{"model": "contrastive audio-text model", "dataset": "short pieces for a synthesised band: melody, chords, bass and drums", "train_examples": 26041, "gain_aug_db": 6, "n_mels": 40, "hop_length": 160, "input": "log_mel", "spec_augment": false, "win_length": 512, "tokenizer": "char", "vocab_size": 45, "loss": "softmax", "embed_dim": 384, "encoder_arch": "transformer", "encoder_norm": "layernorm", "encoder_norm_position": "pre", "encoder_activation": "gelu", "encoder_head_dim": 48, "encoder_fused_qkv": true, "encoder_bias": "none", "encoder_qk_norm": true, "encoder_parallel_block": false, "encoder_moe": "top_k", "encoder_drop_path": 0.15, "encoder_num_experts": 32, "encoder_moe_every": 1, "encoder_expert_mlp_ratio": 0.25, "encoder_experts_per_token": 2, "encoder_shared_expert": false, "encoder_subsampling": 4, "encoder_layers": 8, "encoder_width": 128, "encoder_positions": "learned", "encoder_pooling": "class_token", "text_encoder_causal": false, "text_encoder_width": 128, "text_encoder_layers": 10, "text_encoder_norm": "layernorm", "text_encoder_norm_position": "pre", "text_encoder_activation": "gelu", "text_encoder_mlp_ratio": 4, "text_encoder_head_dim": 32, "text_encoder_fused_qkv": false, "text_encoder_bias": "all", "text_encoder_qk_norm": false, "text_encoder_parallel_block": false, "text_encoder_inner_norm": false, "text_encoder_moe": "top_k", "text_encoder_num_experts": 16, "text_encoder_moe_every": 2, "text_encoder_expert_mlp_ratio": 1, "text_encoder_experts_per_token": 2, "text_encoder_shared_expert": false, "text_encoder_positions": "learned", "residual_init": "scaled_by_depth", "optimizer": "adamw", "learning_rate": 0.0019, "beta1": 0.8, "beta2": 0.999, "eps": 1e-10, "ema_decay": 0.995, "max_steps": 5500, "batch_size": 128, "epochs": 27.0, "lr_schedule": "cosine", "final_lr_fraction": 0.05, "warmup_steps": 550, "weight_decay": 0.4}
Rows from block 5 of the text encoder of a small contrastive audio-text model, named by matrix and row number. Rows with one number within an expert belong to one neuron, the router's apart. Each number is 128 + 32 x the weight over its row's rms, rounded and kept within 0 to 255. All counts start at 0. Numbers have three digits each. After the name is the row's rms in percent of the matrix's.
After each expert's rows are labels from the 100 texts, of 14976, where the router gives the expert most weight on average: "tokens" is the input token at the peak. Only what is clearly more common there than usual is listed. The data: short pieces for a synthesised band: melody, chords, bass and drums.
# router: router (text_encoder.blocks.5.mlp.router.weight, 16x128), inputs 0-63
# up: expert up (text_encoder.blocks.5.mlp.up, 16x128x128), inputs 0-63
# down: expert down (text_encoder.blocks.5.mlp.down, 16x128x128, transposed), outputs 0-63

# expert 0
router.0 065:150122147060095180122119166143121125123086100152089129054102127055179152131164113137200107123140089153103086097218204077155142097182142143107096110134124073126160144076104148091120168151144124
up.0 049:098097174187118159115148106153095079117175140112090152190121175161110114118116125093098126165079112147178148168146072066166092093147118119126144096149062126113108147119117180134124163125078108
down.0 061:111119130120108137112093047164113090109143058225120103121112093093168135077162184130127109100138117131139090151142165100148149132166146138172123091099129128130137112118141196167085150182061174
up.1 116:163132076133158154159218139134125102111116096086151105117147146173130176202065081100156211124126136144114149149069098198091103155130146105127168107145122156116099096211164089110143133123059112
down.1 098:142128154077120153123137154151155101097138164123169194180123116103193103136151102121164110146130138156128071126139068148125113137174132060158173111161130143092176100095126126083147165153136102
up.2 130:121128108143126104170119146104135114120157120098178170114162146114112108153137091102150137109144159120116120111123081141074195163137150100106185207112181166122129138211086109123201085118129090
down.2 091:109075132136159091150128176173152090102208103026164137177131104172103161183137113122137130124129151115125120141128133155132119119158116085163101177103135173108162120172117117139150140080142113
up.3 106:102175141030156092129124109085135111133139133096117125101113084101107144154188143161107109159135101150137087184135122106155131082106149152114098120114090174141136192109112187108144141150121083
down.3 115:122143151145077140205113142133184140152146075109139098038104146072140184146127179179142109083186101091110122103154148156081114107146131171110130109159100158085143080150155086134071094149148123
up.4 159:165087118185152157145145105127129081112121054107146152119133142147090172160085077080132182122136151162121115196106116165132156135145133089112131170140182165137103116211107069126203138139115090
down.4 141:088110138103120151184148170096179064074143197116110097236107153107164116096170117170152107152173190123147120088106162149152083103101112129126134154146146151144121112092172109157180138148134070
tokens: "o"; "k"; "m"

# expert 5
router.5 043:128151116096154120150131203127130178116161155186109150109096096097163129140148149105121105157076054149151124098126122207140184111123105138125069145107090142129122118171122159159083102190121118
up.0 083:118167171086119094126089111131083162137162111150149153168099039151125091091191170157096098136079051128148096100144170130153132137117106140144101154084095160126168122091130157159087156176146157
down.0 079:105132145137136118174149107118113111186120118144098165103135097136088131120158180163095124154117058078141074156153129161096134155097132120102089134085110172091151135103127164096075072063206131
up.1 099:166090116189092181171125141084141098115105149136146139089137127101200121145055125134206141130135156129092072037099148140086131122170118117097193107173144112109137108123135062108134100109143111
down.1 077:150134130142141126068111164164119187072162165173128090232143155159153138057128099129163129103127185173179107069090132117137125089160149100173112158160121097162115141127135131154144173117106148
up.2 079:098173189066121075097089131140101162182175148158143179151097089126146077079196156117086080103101112117136109069161138112147141096143131170165061160136102135098159132076132166149092118148163169
down.2 075:140112142111089140189107086114131092210133094123128149107137087125089122138156178157079123151125090104134124174164122111134116108098144107154103140101083152098155122066098148090052064126172135
up.3 163:119156126149124157158139152155091103100159159183141110103098124127208128134108116087229118115116186161133120096083132176105180143189120081142171147129156105071140085200140103141127123138086129
down.3 166:081158167139134096083103124140106088150167078111176110165074092148133156142132179116146098099114142154148144104126145163177123158124151188142182197095100157050143162182096160121131114093110140
up.4 076:098190175098141107161074106133107139108167158165178157158111071151153099101184156116107109151063062118175119110131136165124158117106128168164105156106071132155154094098182159166087143134162176
down.4 076:068171160158111121137116090130168114168127126128136128126148072094075139156132186149050096163105095070140103139146160118103079103092147122137100122077103198081185149113147172101117095079218128
tokens: "e"

# expert 15
router.15 071:138113120075118166081132146137141110141088108137090146081114112092176128116172124151180124120133099164107101069213199052166100128157109200146115119130140061122142136092108149101127168133136145
up.0 108:170096116118099168199135151129121060095141080092141201058129102061153133203097130100182115130124171133093100140129113149138128120153112085077148115153143186110138105181135136096149136085128041
down.0 110:113140095196122112083110116159128115165130137167099088202084159157119144096089149109156111103137185119146197081107109121104164164156153130150183149143141084159116085132177104137137143116112194
up.1 073:171074123129111130141150141150125152137152119154119158000154162085056120154109108113116176124156139127076139180126078147121147105165125071142151091095157162123082115180097114136138135132125100
down.1 079:130130154156177107063118129168121128115081135178136135190128117125145190125102107173088147160127080158157135064084150148140114175137126141129121114157118078141145102098163138109146113087138161
up.2 118:106110119147137104141137109133160082155184109074148117214092124061081173160136166133118127123114103104121184165124163136152128117153129131084126170098123193142119149155152161133129125092106131
down.2 121:111150136174117142095128126147144186182158110077163115208083119191101169143075192128089107045142135071135135157128120174108157147162163125157136184119084142050161105167138113108084067088129178
up.3 052:096129075141116138158143172099143180163127113142111150000134162098100119179146156142160118157109127114117127095153086153129065140137120147068115120114152178077066109135118160158133130155142147
down.3 061:159176041127146096122188163140113107178116204123062123159139154112130125113101102148099143141130136148128169053083063111117110142110141110138166101147104064161172133100168098119187118077093186
up.4 105:133117152068133108197155179124121086095181123153165156087125113061141118148131099106190141148137141126126138155122081135083178112176134052084188165125180175109109104216136111115198131125109074
down.4 105:080090115103098139110113171142179087158161183115108129184071208108157121101107155096164110140156192116134118050141098108118125112139138132125146145146157110189151096097152122125149183106127176
tokens: "p"

# expert 14
router.14 074:143111109060106160084106159137141100102095110122091151067120103077180128101173111155176124136151123139104093090197186089163135099173118189133124091126118031127141128077110158121130146143154129
up.0 080:171125140142129140185137107126151059162141089055134164129143102113121140185072115125111128135127148129092117109105108185137185112106107161087145147119175184131159103142103091134159096087172090
down.0 094:143142111140092190127099136140111106165075170169118148177082108154195114138123137103155110120074129132149054126148102094144125110221123083142116084173115060083159139127129131108118181090111142
up.1 059:189058163192115209164135144116131172163144158111132130188137145174093045146117098154088121162122121080187123123141107163099124135129120145113098098121134128112148146087115100102131142055255122
down.1 060:091150160116115118099128070140125093099081104173143134070126080150135137137135144170147109066157101201117111130152159082193038118144143092135071139162088144116119143085095157094136138134135136
up.2 165:203100149218163205137174108119137109107130159095158128160184161137123143131071066130084142145118164144141151125078117158122150127100128155112115120116211109137145110126116051137172109105176107
down.2 171:150090127112080164150126121121124094110067103138110150093137126133186133114163143157193095149120136137091087097151187090101064107132084074116143068159117118160154118058105179115101168115133120
up.3 054:134132159084141159123152125117151075124165150144092105151103115112143101118090152106110048120099185081150126092097098146088088145117113160109100160143139199064117098105141099146109177072143126
down.3 053:176148118127143123097158118122113145157138138105190093061083152169112114118092149144122160062180086090089113101144076117163118068092173113180127124214126105098133155123163131072201104153128130
up.4 110:163169117200132170160125167102127158149174116141127123086130162051088137144056125140094164100163133116132120153093045174114180107171165145123134158131148104121131141143123102101149140103154119
down.4 124:160122138153100174134129125139144031152129167114156136202084139145184099137098153084148085122140171167131076125127145113155146061197137133116142146158120093122151130145132100114181185109067122
tokens: "p"; ":"

# expert 13
router.13 221:141141180157150135208136160109113163149183133153174165178131094119132134136117134108110162145112114075099135131084069143065125149100141069164157127128130168129168120141124094124099116104133092
up.0 080:107130094021097082080079102123133101100095118130061121125112127116144107103196107164161084078153133177169097108174154092169166103127146111145114134118118119138096147146113170146163150183109134
down.0 070:100151073102128105134116165113149151114128108104174060126130139121153148108170088206156124071187140101187113077154121154129111106094146148187138106109096134099107137130124150120144060125111125
up.1 110:073126158031132046130089095150119127101142133168125151160151105137100109161130115133132099124119123133099145148123085104090120172112111036159216099088149188086109137164127165165119123166073109
down.1 127:114131138193155137113124103144077213151131144134159146069139131158093086142081134075103164145092122094120200168067086129114123242120109123135198128097167119126130124123161120174078110108141173
up.2 110:109114090086069122109119164088136117115090073108123088067108139109150118142152108134195121075186154147118100119177120125157135108158140157123160146182122117073101169157056123082159116110111084
down.2 107:096154181072124084162136188112162109134174134117170115164142090093142157138178073168121109086158131117168102108158136162086106120110156121156175143094151191058168145150096120106144082137134038
up.3 079:083127147033101074113065064123118111089124107153121147173134095138120096142156122156160057126123136155161107121137114111107102154137099056153183099095136176093115141148125182168125135164092115
down.3 087:096123130177162127074125121171102180142122150062138149088141134167091085160086156090109147149092134103145204139073095119120108222106110124135201151106138136122142122106184133168072126086141185
up.4 102:113129090064073096093098119105142128129104099105121103083097145114146128105159114151179106060184159133127103112217135108173152099144139137134148152164144126091112179159050116108170109155130113
down.4 101:117120194077104089135105172132136105113166120141182135183143081112164163132171095184144097099175155100191096080161124147089073110097133097185164141096134167077197166137075131100124096091138077
tokens: "i"; "o"; "d"; "m"

# expert 2
router.2 061:162114104051095179087127148137133121076090120163096133105150119043207135106131106144218121142159152138114114044139146101128143109118121124146128111101160098143160150079112120094116142126148145
up.0 138:180121128221106090125100054155103221156116108124144160081154119167087119126082133110104142071108095093087129140182124117103213151149145083116158095099149148127092103161098095143088091158172177
down.0 106:196146136182140143145137131142175102127118186119119142136158126136146125143097086134114144163170172151136146143074107132105095126118155101108132170148177109139138124099150039150190134128157108
up.1 064:136156130183132100113123139135120193134130128155112160123196153188126107109066063125131139077130134084128126085122078146042209177143135060154181111112172091143105103152160089154104118116134156
down.1 060:198112111162132135122106147087119143203105162142152136239122113163101125089070135134088102137160168123147146141095082159122123121129161094124089150156171111112179145128093077102163125081154138
up.2 148:154131152181115079106114129113155166153125146150127125215183153155116129109093090176059101090154143096137150098141091114074181168115137108116174114124163124091169141133098088124133076109194137
down.2 158:185129110232133176114131101094094103130097103099139133191144106181133146102113123100113162140137173156124121139124145097153146082101143089138114180156172097132134177136091098088174113085134115
up.3 043:193158095236139113107187068087144193119115119084164086126116161152056124207101135080105131133082098083098129172086087113103130132152145105155204077104163145146111099155157118125111113110122079
down.3 043:111149128162085148166117138171103157123138162109151089106119162089121148101166108144086153138136148159086146125152127080105168166158115190152203107117114131161172124155074102143172154153081103
up.4 087:155165138156120105119141143144142145152162158140128141173186165128146146099116092179104112101185166103123148064116057109063164175121182100155169120119171112101156131133138101141137111090194166
down.4 093:195104120232108177140128120095120130158130112127153139210154122182105159136086130091091145109137149157133149135130150133152150081135166116124113166128130076112154160134093107094156088075151113
tokens: "n"; ","; "t"; "h"

# expert 3
router.3 152:131155083161118133133131073131108082169140124088157094101094114104135099153112146103133143119122141147108139142111152129171170087164158196123130144098137164168121159210159138120181105086103148
up.0 135:210122086151160187206163125096121195132125154156136154077152160095115109136058114120112191120119097097088129164076106167095165123143134136105116080110148110179091085112163074134134084145170141
down.0 144:113144187112143145088098159216120090136188130180084143185086115186136120151105142097149097113125150144159094118114118159139179121157142136146105191083119116064151107178107112125156165123106158
up.1 087:143125160131057164168127140120181162160127146148134143139106162051123147121065137160091093068156124082127119116163105146085136131142140121125117123163140119061169112071124065124114128135194131
down.1 062:145039121037140114095149142141104131094102082168096122143155120148088159130151093187132142129149116165142139114161138118148093120094111162136103089124100107104067142136060155105130144115132151
up.2 117:174130085168165164176146116110120138127140149135121138061137163102088114130061109100098205132123152114088158159061118136124200140131132117115136128096199142203090122171151088144181102155132124
down.2 134:147148190162146167154108154177109154141191137173107156077098118159135116135097155095151109130104133123130115121084120157099207119170123149131066184079142118113160075153145087162129166131138154
up.3 070:176102104168131170179156115085107155126107145168097140013165192079118112130062095119117179132154161113108126156080106142113175142135102125099124098104190122209091116160142061160175098148169128
down.3 080:136142207150138167151105138196102149123194138141127145090103108188131114147109134093158113146091136156126114127108145155107188124171104155143070189063146113103167086156128102135097148127130150
up.4 036:117063139158071186087137151155127144104077092131155072040102174104123151114125143139187141189121162104112124144124127123146123051139101137142107144179153098146103081129115132134115132105097148
down.4 036:121178183151127127085140098151146086132125127060117160255140109213107161146129116145081162111121102127157137203133154113165115108137155066168151132145116160082183133103123129122114174138085063
tokens: "t"; "s"; "-"; "n"

# expert 9
router.9 073:130102132056085152074114144156123110124083121133064145078107119074190139136157131146194127144121114156107108087186195058135123124137138193111107113137122053108144134072095149110145154138151133
up.0 138:135088157123097126212125130099098102123146147119123139184134179116114096126081139089143124128150152077098111181120096141081156093194077151085163123126125141149120079164169098120157093152101109
down.0 129:158090098128098155106125155093145152171095179127035158167144154173129079068069130158096103104149158087141119127166084096088144117145161164100124090184131064134057139101101099090139142141148112
up.1 069:159198111158176109138120070117079160143117143067117117023096093173100070141062133090154108152107103172068115150106169145096153153163099144092192157131133156133126078127132086137070130158100117
down.1 077:193103139134145146164143176137105118122132141069088133209093194134116089161101126080054102130131183093125105163126087132093104080104096079109129092168102063099101109166102137105142120065093075
up.2 101:078072120112150168112134166113135093132106173074137112177103179246088068159123162036125127158115123123136155201109053142119097134133103149117148089119099075099126129139172160115096140102091127
down.2 110:161143087183135157145155129095084172131102141089064127142181146219139093169090112111128156125108094131112126142086109113080140099123112122105126099118133100090127161128164117113122066122115117
up.3 088:196081132069135138155170173085107173114133147150112127104182142104097138096151076179087125126132139127133126112112071173143155144096123136108114066117120146164061108136118110127147113132176082
down.3 085:128150211095129042124117146146183116149128167194058148203122127114101117145170105138138146131164118085130150134094151141142155125151145130097143063108110193178070159168128138136164154184148099
up.4 102:142163153161116107169094104093102084136140048171203082217116130152125187124146139179103119094134096136144097060134127158126131132157158134135189156112136157041121127183074118107119102141083105
down.4 114:132141103120123167078098141141188094155121136175139113090131129112146113098136130144118086145110143165201121090088096145152152125141149217120081182128134158093138135155168123127105142144137194
tokens: "r"

# expert 7
router.7 088:144086095081121168134101177128101148104109122097083126014128161107156105106151114136170133157135099145158095090161140110138181127132102255122082141120119058138141118138112119112135140112158167
up.0 110:120074089142157167186151175111113152131200145103136130037138187112063121152085101076135155138130129073149122197079057159110150172141131166095126152133154160153112078206142102121145104081112129
down.0 113:101129145107127120130077121177097143110138095104116141059147131130130129101146132157120078170073096127173114119144137128096180147168109178145104138110101156105141052158138123151108135114144175
up.1 081:103129126153131184134162129152130090116187064121127134080096127159070176170075165081124135115109125118112154220101090167095129139137153086127125178170102176054122118164115141123114130063095103
down.1 096:113114157128149143116132075164120046065139095192122117188135106142149167125156145153170114147128135140139128100139208116157087104105117117135088131125123145151178130129148171134106161097085141
up.2 052:128111126140087151207164175110155082101099070142125133060168135029221136098135127120128141155120154156131101181115132111071102151136171091134164107181116142110166121149134130118145102107124074
down.2 051:138113106128124134051158131177099142063099115153098040163141121202130157135123120140171143140188091115135109083110116139095106081181153106170124124148103142128112134135140111136147119092096180
up.3 052:128070119122075107106111135122117141148163106157132123205119147180123123146150153127114103094151116101100147194173111126130122175146118084150178161123154173058067158193061108137137130189087118
down.3 056:147140126159134156147129105135168047160086160076118193248167130164158140133078139146095115133114117146164117172114129167118109104113113048110080084173095110161149126069141169090130102141163127
up.4 077:144143157060155162213149159083108100120138142122144142126157148084152122143092101125156191164148137123128082152049053150087155183138129169122166108134121119097147127165129102079162118099096093
down.4 067:148095096052124108049105083179162167115100074113129107075143132160149166155075148154113082100111083138161142116150113148129131137165147132150050103167108093137103078179092135144127116069108170
tokens: "s"; "a"; "t"; "-"

# expert 12
router.12 073:128115112079102169084112161147120094112067122144079128062135123086176136111169135153171112115133104149119099097205197072161139093154105178133124109123132065126165109078095150119116172156140112
up.0 119:159125084113101095132142126087173113135094131039148097119122097145138129156132124168137135123134128136104098079143154122167094033131115208084135143135092178155108153145127164106166080104108066
down.0 133:197099125186165133133179106104141108135061148105129132136219127152108159161080110133063127123116106148110157143120150178112111124117113124083095111152141113118113115120128081103127055112145112
up.1 141:173135153137131121162125129154141113156165117057201152126121099100115143175064126124122117110104121155120125123141139166163172095174134134059130132132133230097159066172114085114135100112155093
down.1 107:195149139109100120123068183115105117137152164124139167183096103105156062120121138109154098099096128103128091081120111125087161120169152089124118119079117128120188113163141165143145165102109158
up.2 050:136157089141113138147142133137160101127128112164158097194103087145127155147150087141159187137163110152121150101127140164141103164173180102117237148154146199049095125204103118126142134132107105
down.2 063:134085136105123127145131095124121119124191131175203125025115143028145116142112111138180115142133156138074127100134167154154139136154125137110135136109129162208199085138147115145153161079132121
up.3 128:161091109150120123130132108087163125134118144029160126104133139122115129182111123138138126154122109142117129096141118139142101084132109244029158131105127177133116147126119139119162062090114067
down.3 117:175151095175098152143154128121134115169118132063192129154122090123187143180091141139127133132115126144124115104132127178136103096153133133116171135134107145099182085137160150096130074079114109
up.4 072:132158190193138142185137089138109079098138159135159138133158092094161112166103144073181117132094136192060135166091151121098161187164107110122196148117197150081178087129162085160142140091121109
down.4 083:139126146149073094140096090149134151161211105169172142135084151060129125134144153085122099124120094109077152106144160125154143141185131105124189137137138118152155127170119137145146137106105123
tokens: "r"; ":"

# expert 10
router.10 075:120108140082110108074119155120153107104100115096048136102122102106155148129155132161146114102140131171115116132192160068152108099140125242105120084112127082091158157112107129110115137168163086
up.0 074:145163110114163204138143201085131120143116108126124126171090105165136138116107161128081165116081085132188092146068110155117118073134142179145032136133039142180103145086144146102099142132146122
down.0 083:135091103096127124103100113154171075097070130178101124109150142073107145120141118170134079155167142190136114159164127109171113134095088108104075132108138142181097144101076129119176126139129117
up.1 041:114128105133147120143103155093115164124151124086134167121155163137092186085127127141147111155124147067124085024138102153112175065104114180128088140121100114126120132159112189100165034099130174
down.1 044:061187115102088179135109103140071145168138124164181180140105092188050095132088117110120117165139146116161085167139093108077171151162173150160059154104115047163152146116097077163122196162118160
up.2 158:121127147110069119156078125112093168166114172086144164119089112181144037125136148037170125117146163102101116135143094039094133118124115112162170122144133113106165185117119124146106147124118116
down.2 161:073143125118075096151127170076173120138130132084078135125068114157138139118142190142144101087157145094119105123181146152151085078119118079103156138199103165030107083141145099123084123123140087
up.3 070:180135122123116220156098189087116118149085121161135124152117151088192109102122136117111114140144145109174072091125088112100145077138161128157116134167099064142122144117122159089117153127100122
down.3 077:163115089171117167114138076109124127106125116222114108054101166134105168116098133137075130152152121139127163188145127145196146106120132142102069098113136087185046154103088127121161126140098157
up.4 042:136170067076110166162114087138106131118118177089178115122133186102133095121088128121173106100170134131121146032129130172108139149159179136109148086072095112184105156128114098151120121168075161
down.4 044:218120123143098124143113112123116196128127085116193129179127122110131130134105125125110105105153081152085105143142124156137137104131148119119108125130163112164105133155100140138159110121033106
tokens: " "; "t"; "l"

# expert 1
router.1 150:127082081185115118099121085130149125122080140057119111177174183185076132116083126105059121102148168121156137156134105153133108109119122090081127120140145131135080147108132111157166117131109124
up.0 057:118100132179102145163090092100153137147117136073151130107102162142122144130034160082109116101155153102154125162099089144116109100180144114108149132164126137047109109108169089156114186131106126
down.0 068:126029134143064124144128128089140099121106109108118115093124175064107144129099147136141126171137168106095142104126139142135061121149060149000166125153154135115137142125134138154139131091123087
up.1 096:135103123192102145148086077110128135116089128072167151122144153170113113143063175074096127110116171137155108170102089150103122114195106104095157139164137128084104109113131099175144186143107085
down.1 079:134024133162086122145130146108149093118133117093124122110139149074124141132106152132144105165138161103100122104124148141131076129135066158000168146128176166125137129142119121171137143101131081
up.2 107:211103110109117219135158126128104124131103099132138134113078139092171134141104164128142127122114099116110106146133137132158131088166123207113088079153078093152105084117130138085114127147101143
down.2 106:161172093162149186094154160141173137136111093160115093030110152093157174148094164115163176110138130136132159128082108171126134158135171117150114133187105117112105102143154067103098156109106157
up.3 094:133107129204105142168102074111140137106087128048163137148150161161117125142063145083086127128121155137142111162089086138107115114193117094104149120170139138090103109113153108165136195135104080
down.3 077:151019167151102135143123140102162101111122113094118158112110146057108140157129176121121106168150151100089125097134140138132101136153055154000148153132172174143130128104124123133153118092134092
up.4 069:125119095191103134147099088108142133122101119083171125114128156165130130134071155089100118113141148124140103173113077155084103127195133113099147117160122113072118094114131104149144190138107110
down.4 075:137026146156095132136121134095158100136123117083114139081150152057117128153127158116151119176157171112091136096142141119151085112138075150002152138154172150136134122113134124148139122100139080
tokens: "n"; "t"; ","; "q"

# expert 4
router.4 074:124116145041126138107131135132116098095065127128064136059098119100166130150155113163223120130149108189131095080170196076142140106137105180133116120131126056109137124065091152123151144161146118
up.0 095:205151097168136151158186154092155081099124087159172104129122141073160188146132096148128152096155122152124129118118120223143115122117152091126139110149111184127111111197127083089153106115106076
down.0 079:087114083162184121110169134129133155135137162162127086122137164144079138076144122153089140150144131117166167120106124152152110132058168154142059120111096119235114145115156132144115074112113192
up.1 121:120039154159139182125101076136128145096130096105120158038137159114048125106116144088098121170108155102149168171130102126147163159117087198099064179131185114142130076112132104158107149142180141
down.1 118:102115120145154143123153063144091127121106132139133105127124128132109138110144127085102191170130108172068183190114176064136101162092135132187122114110132080209131202078134149138131167140067104
up.2 068:172097137165129145177158185119111167147140124122129176108117137242103104125019107035142134109117158105137163125121103161099141107124131129119192132140122151089123096189140079111119130110150093
down.2 076:080097205148030108134104115108139144155137134127087114134126117203103108098134159131142129107173194100151102135141148123122097080038119114119149130132134168027125154159105130140101101142110137
up.3 067:117056156214118151178131093139075087104088115134141167086152164133121107126147143080174135180098139138133118203112145142087106166152096070113143119150147095166132130085155143142111142110114146
down.3 060:134112075092097110074107097152126136106133081153144091042151135117083190146130109131130111186142118175132157175166134062151140143089135118153137109113144126191123158086081130123147136120098102
up.4 097:113116130082107080140150149096132125144109129108153106216130101183099090190130127140145100096143140132103117127141088143118112138152133133098212112095112231056101142197115153101117088115102063
down.4 112:128126175109120132146171172126162094150147161105074175234119110164129147170125136146123138104131140113136125148103099158116123074142114096114105140161123155043130079116161071121087128184137112
tokens: " "; "m"; "e"

# expert 11
router.11 072:119128115078094148093107123136112118135078114137077128089117131079170117134187109134176108148133106158136106090178189054157118099173122206122098106105142052103168121090095129119138156148154121
up.0 049:132118101167139138149163102132162123153108135102095153201125130140159102092135109109105150157120197125106174103129157119140152140124144110095102144191123142177062185140151124148145127106111090
down.0 052:111134136119194158176122155102076135119133103151146125111099156144167113088167089134115153157190107191131084168121177109134072103079192091156102092168114120185123080091139122096108117121097108
up.1 149:102151103121153146155172176127172115113203181144113112145146171124117146115111095130112136135131142114175142144064065172107159158113143146099112180153158163118084070183167079145154109126173128
down.1 146:094128055122133130167142144112097216174136105040151123065103109149128118171131174168110159112117066076134133119123116172129110121127139174137096111117058165131113144135150197091075099078123154
up.2 138:129178169110126107141128124156146105156219128150143108180098105037112151147130125148089115101144121140121131157132124169128147170124164109119165172118159211108132104192127077122152116144126113
down.2 124:114147083154108124142129078116093201171084087088117141041138127117098108104116150145077121136106050132108149174141126084147130153154135151108098089144134109147125125080149189122071136138165184
up.3 081:197090107081111176150146176093142132095157127101136143157141139130144149135107118140145120095121189108181086083120100173131135059129140136080081155140105142117122093165079095078164087087115120
down.3 082:107146114147175074057082112099144150127158073166149115066151102138104151130174132141092109113122113137110126087171165097133120133162120079146059119099094149085139128165101161144103179063132142
up.4 161:162159137159149155146187118139176065086137100131123116197147093107169201143128082140142170127142147176119134155107154148116138126105150082136137139138162134125122106139129079121226142152117055
down.4 218:120093114103112165196165144126131105073158136131145116122117166076142125148126125094175172158172188132076137195117112133139078145099112057138153113166157115155122135129144122114150142158088059
tokens: "o"; "s"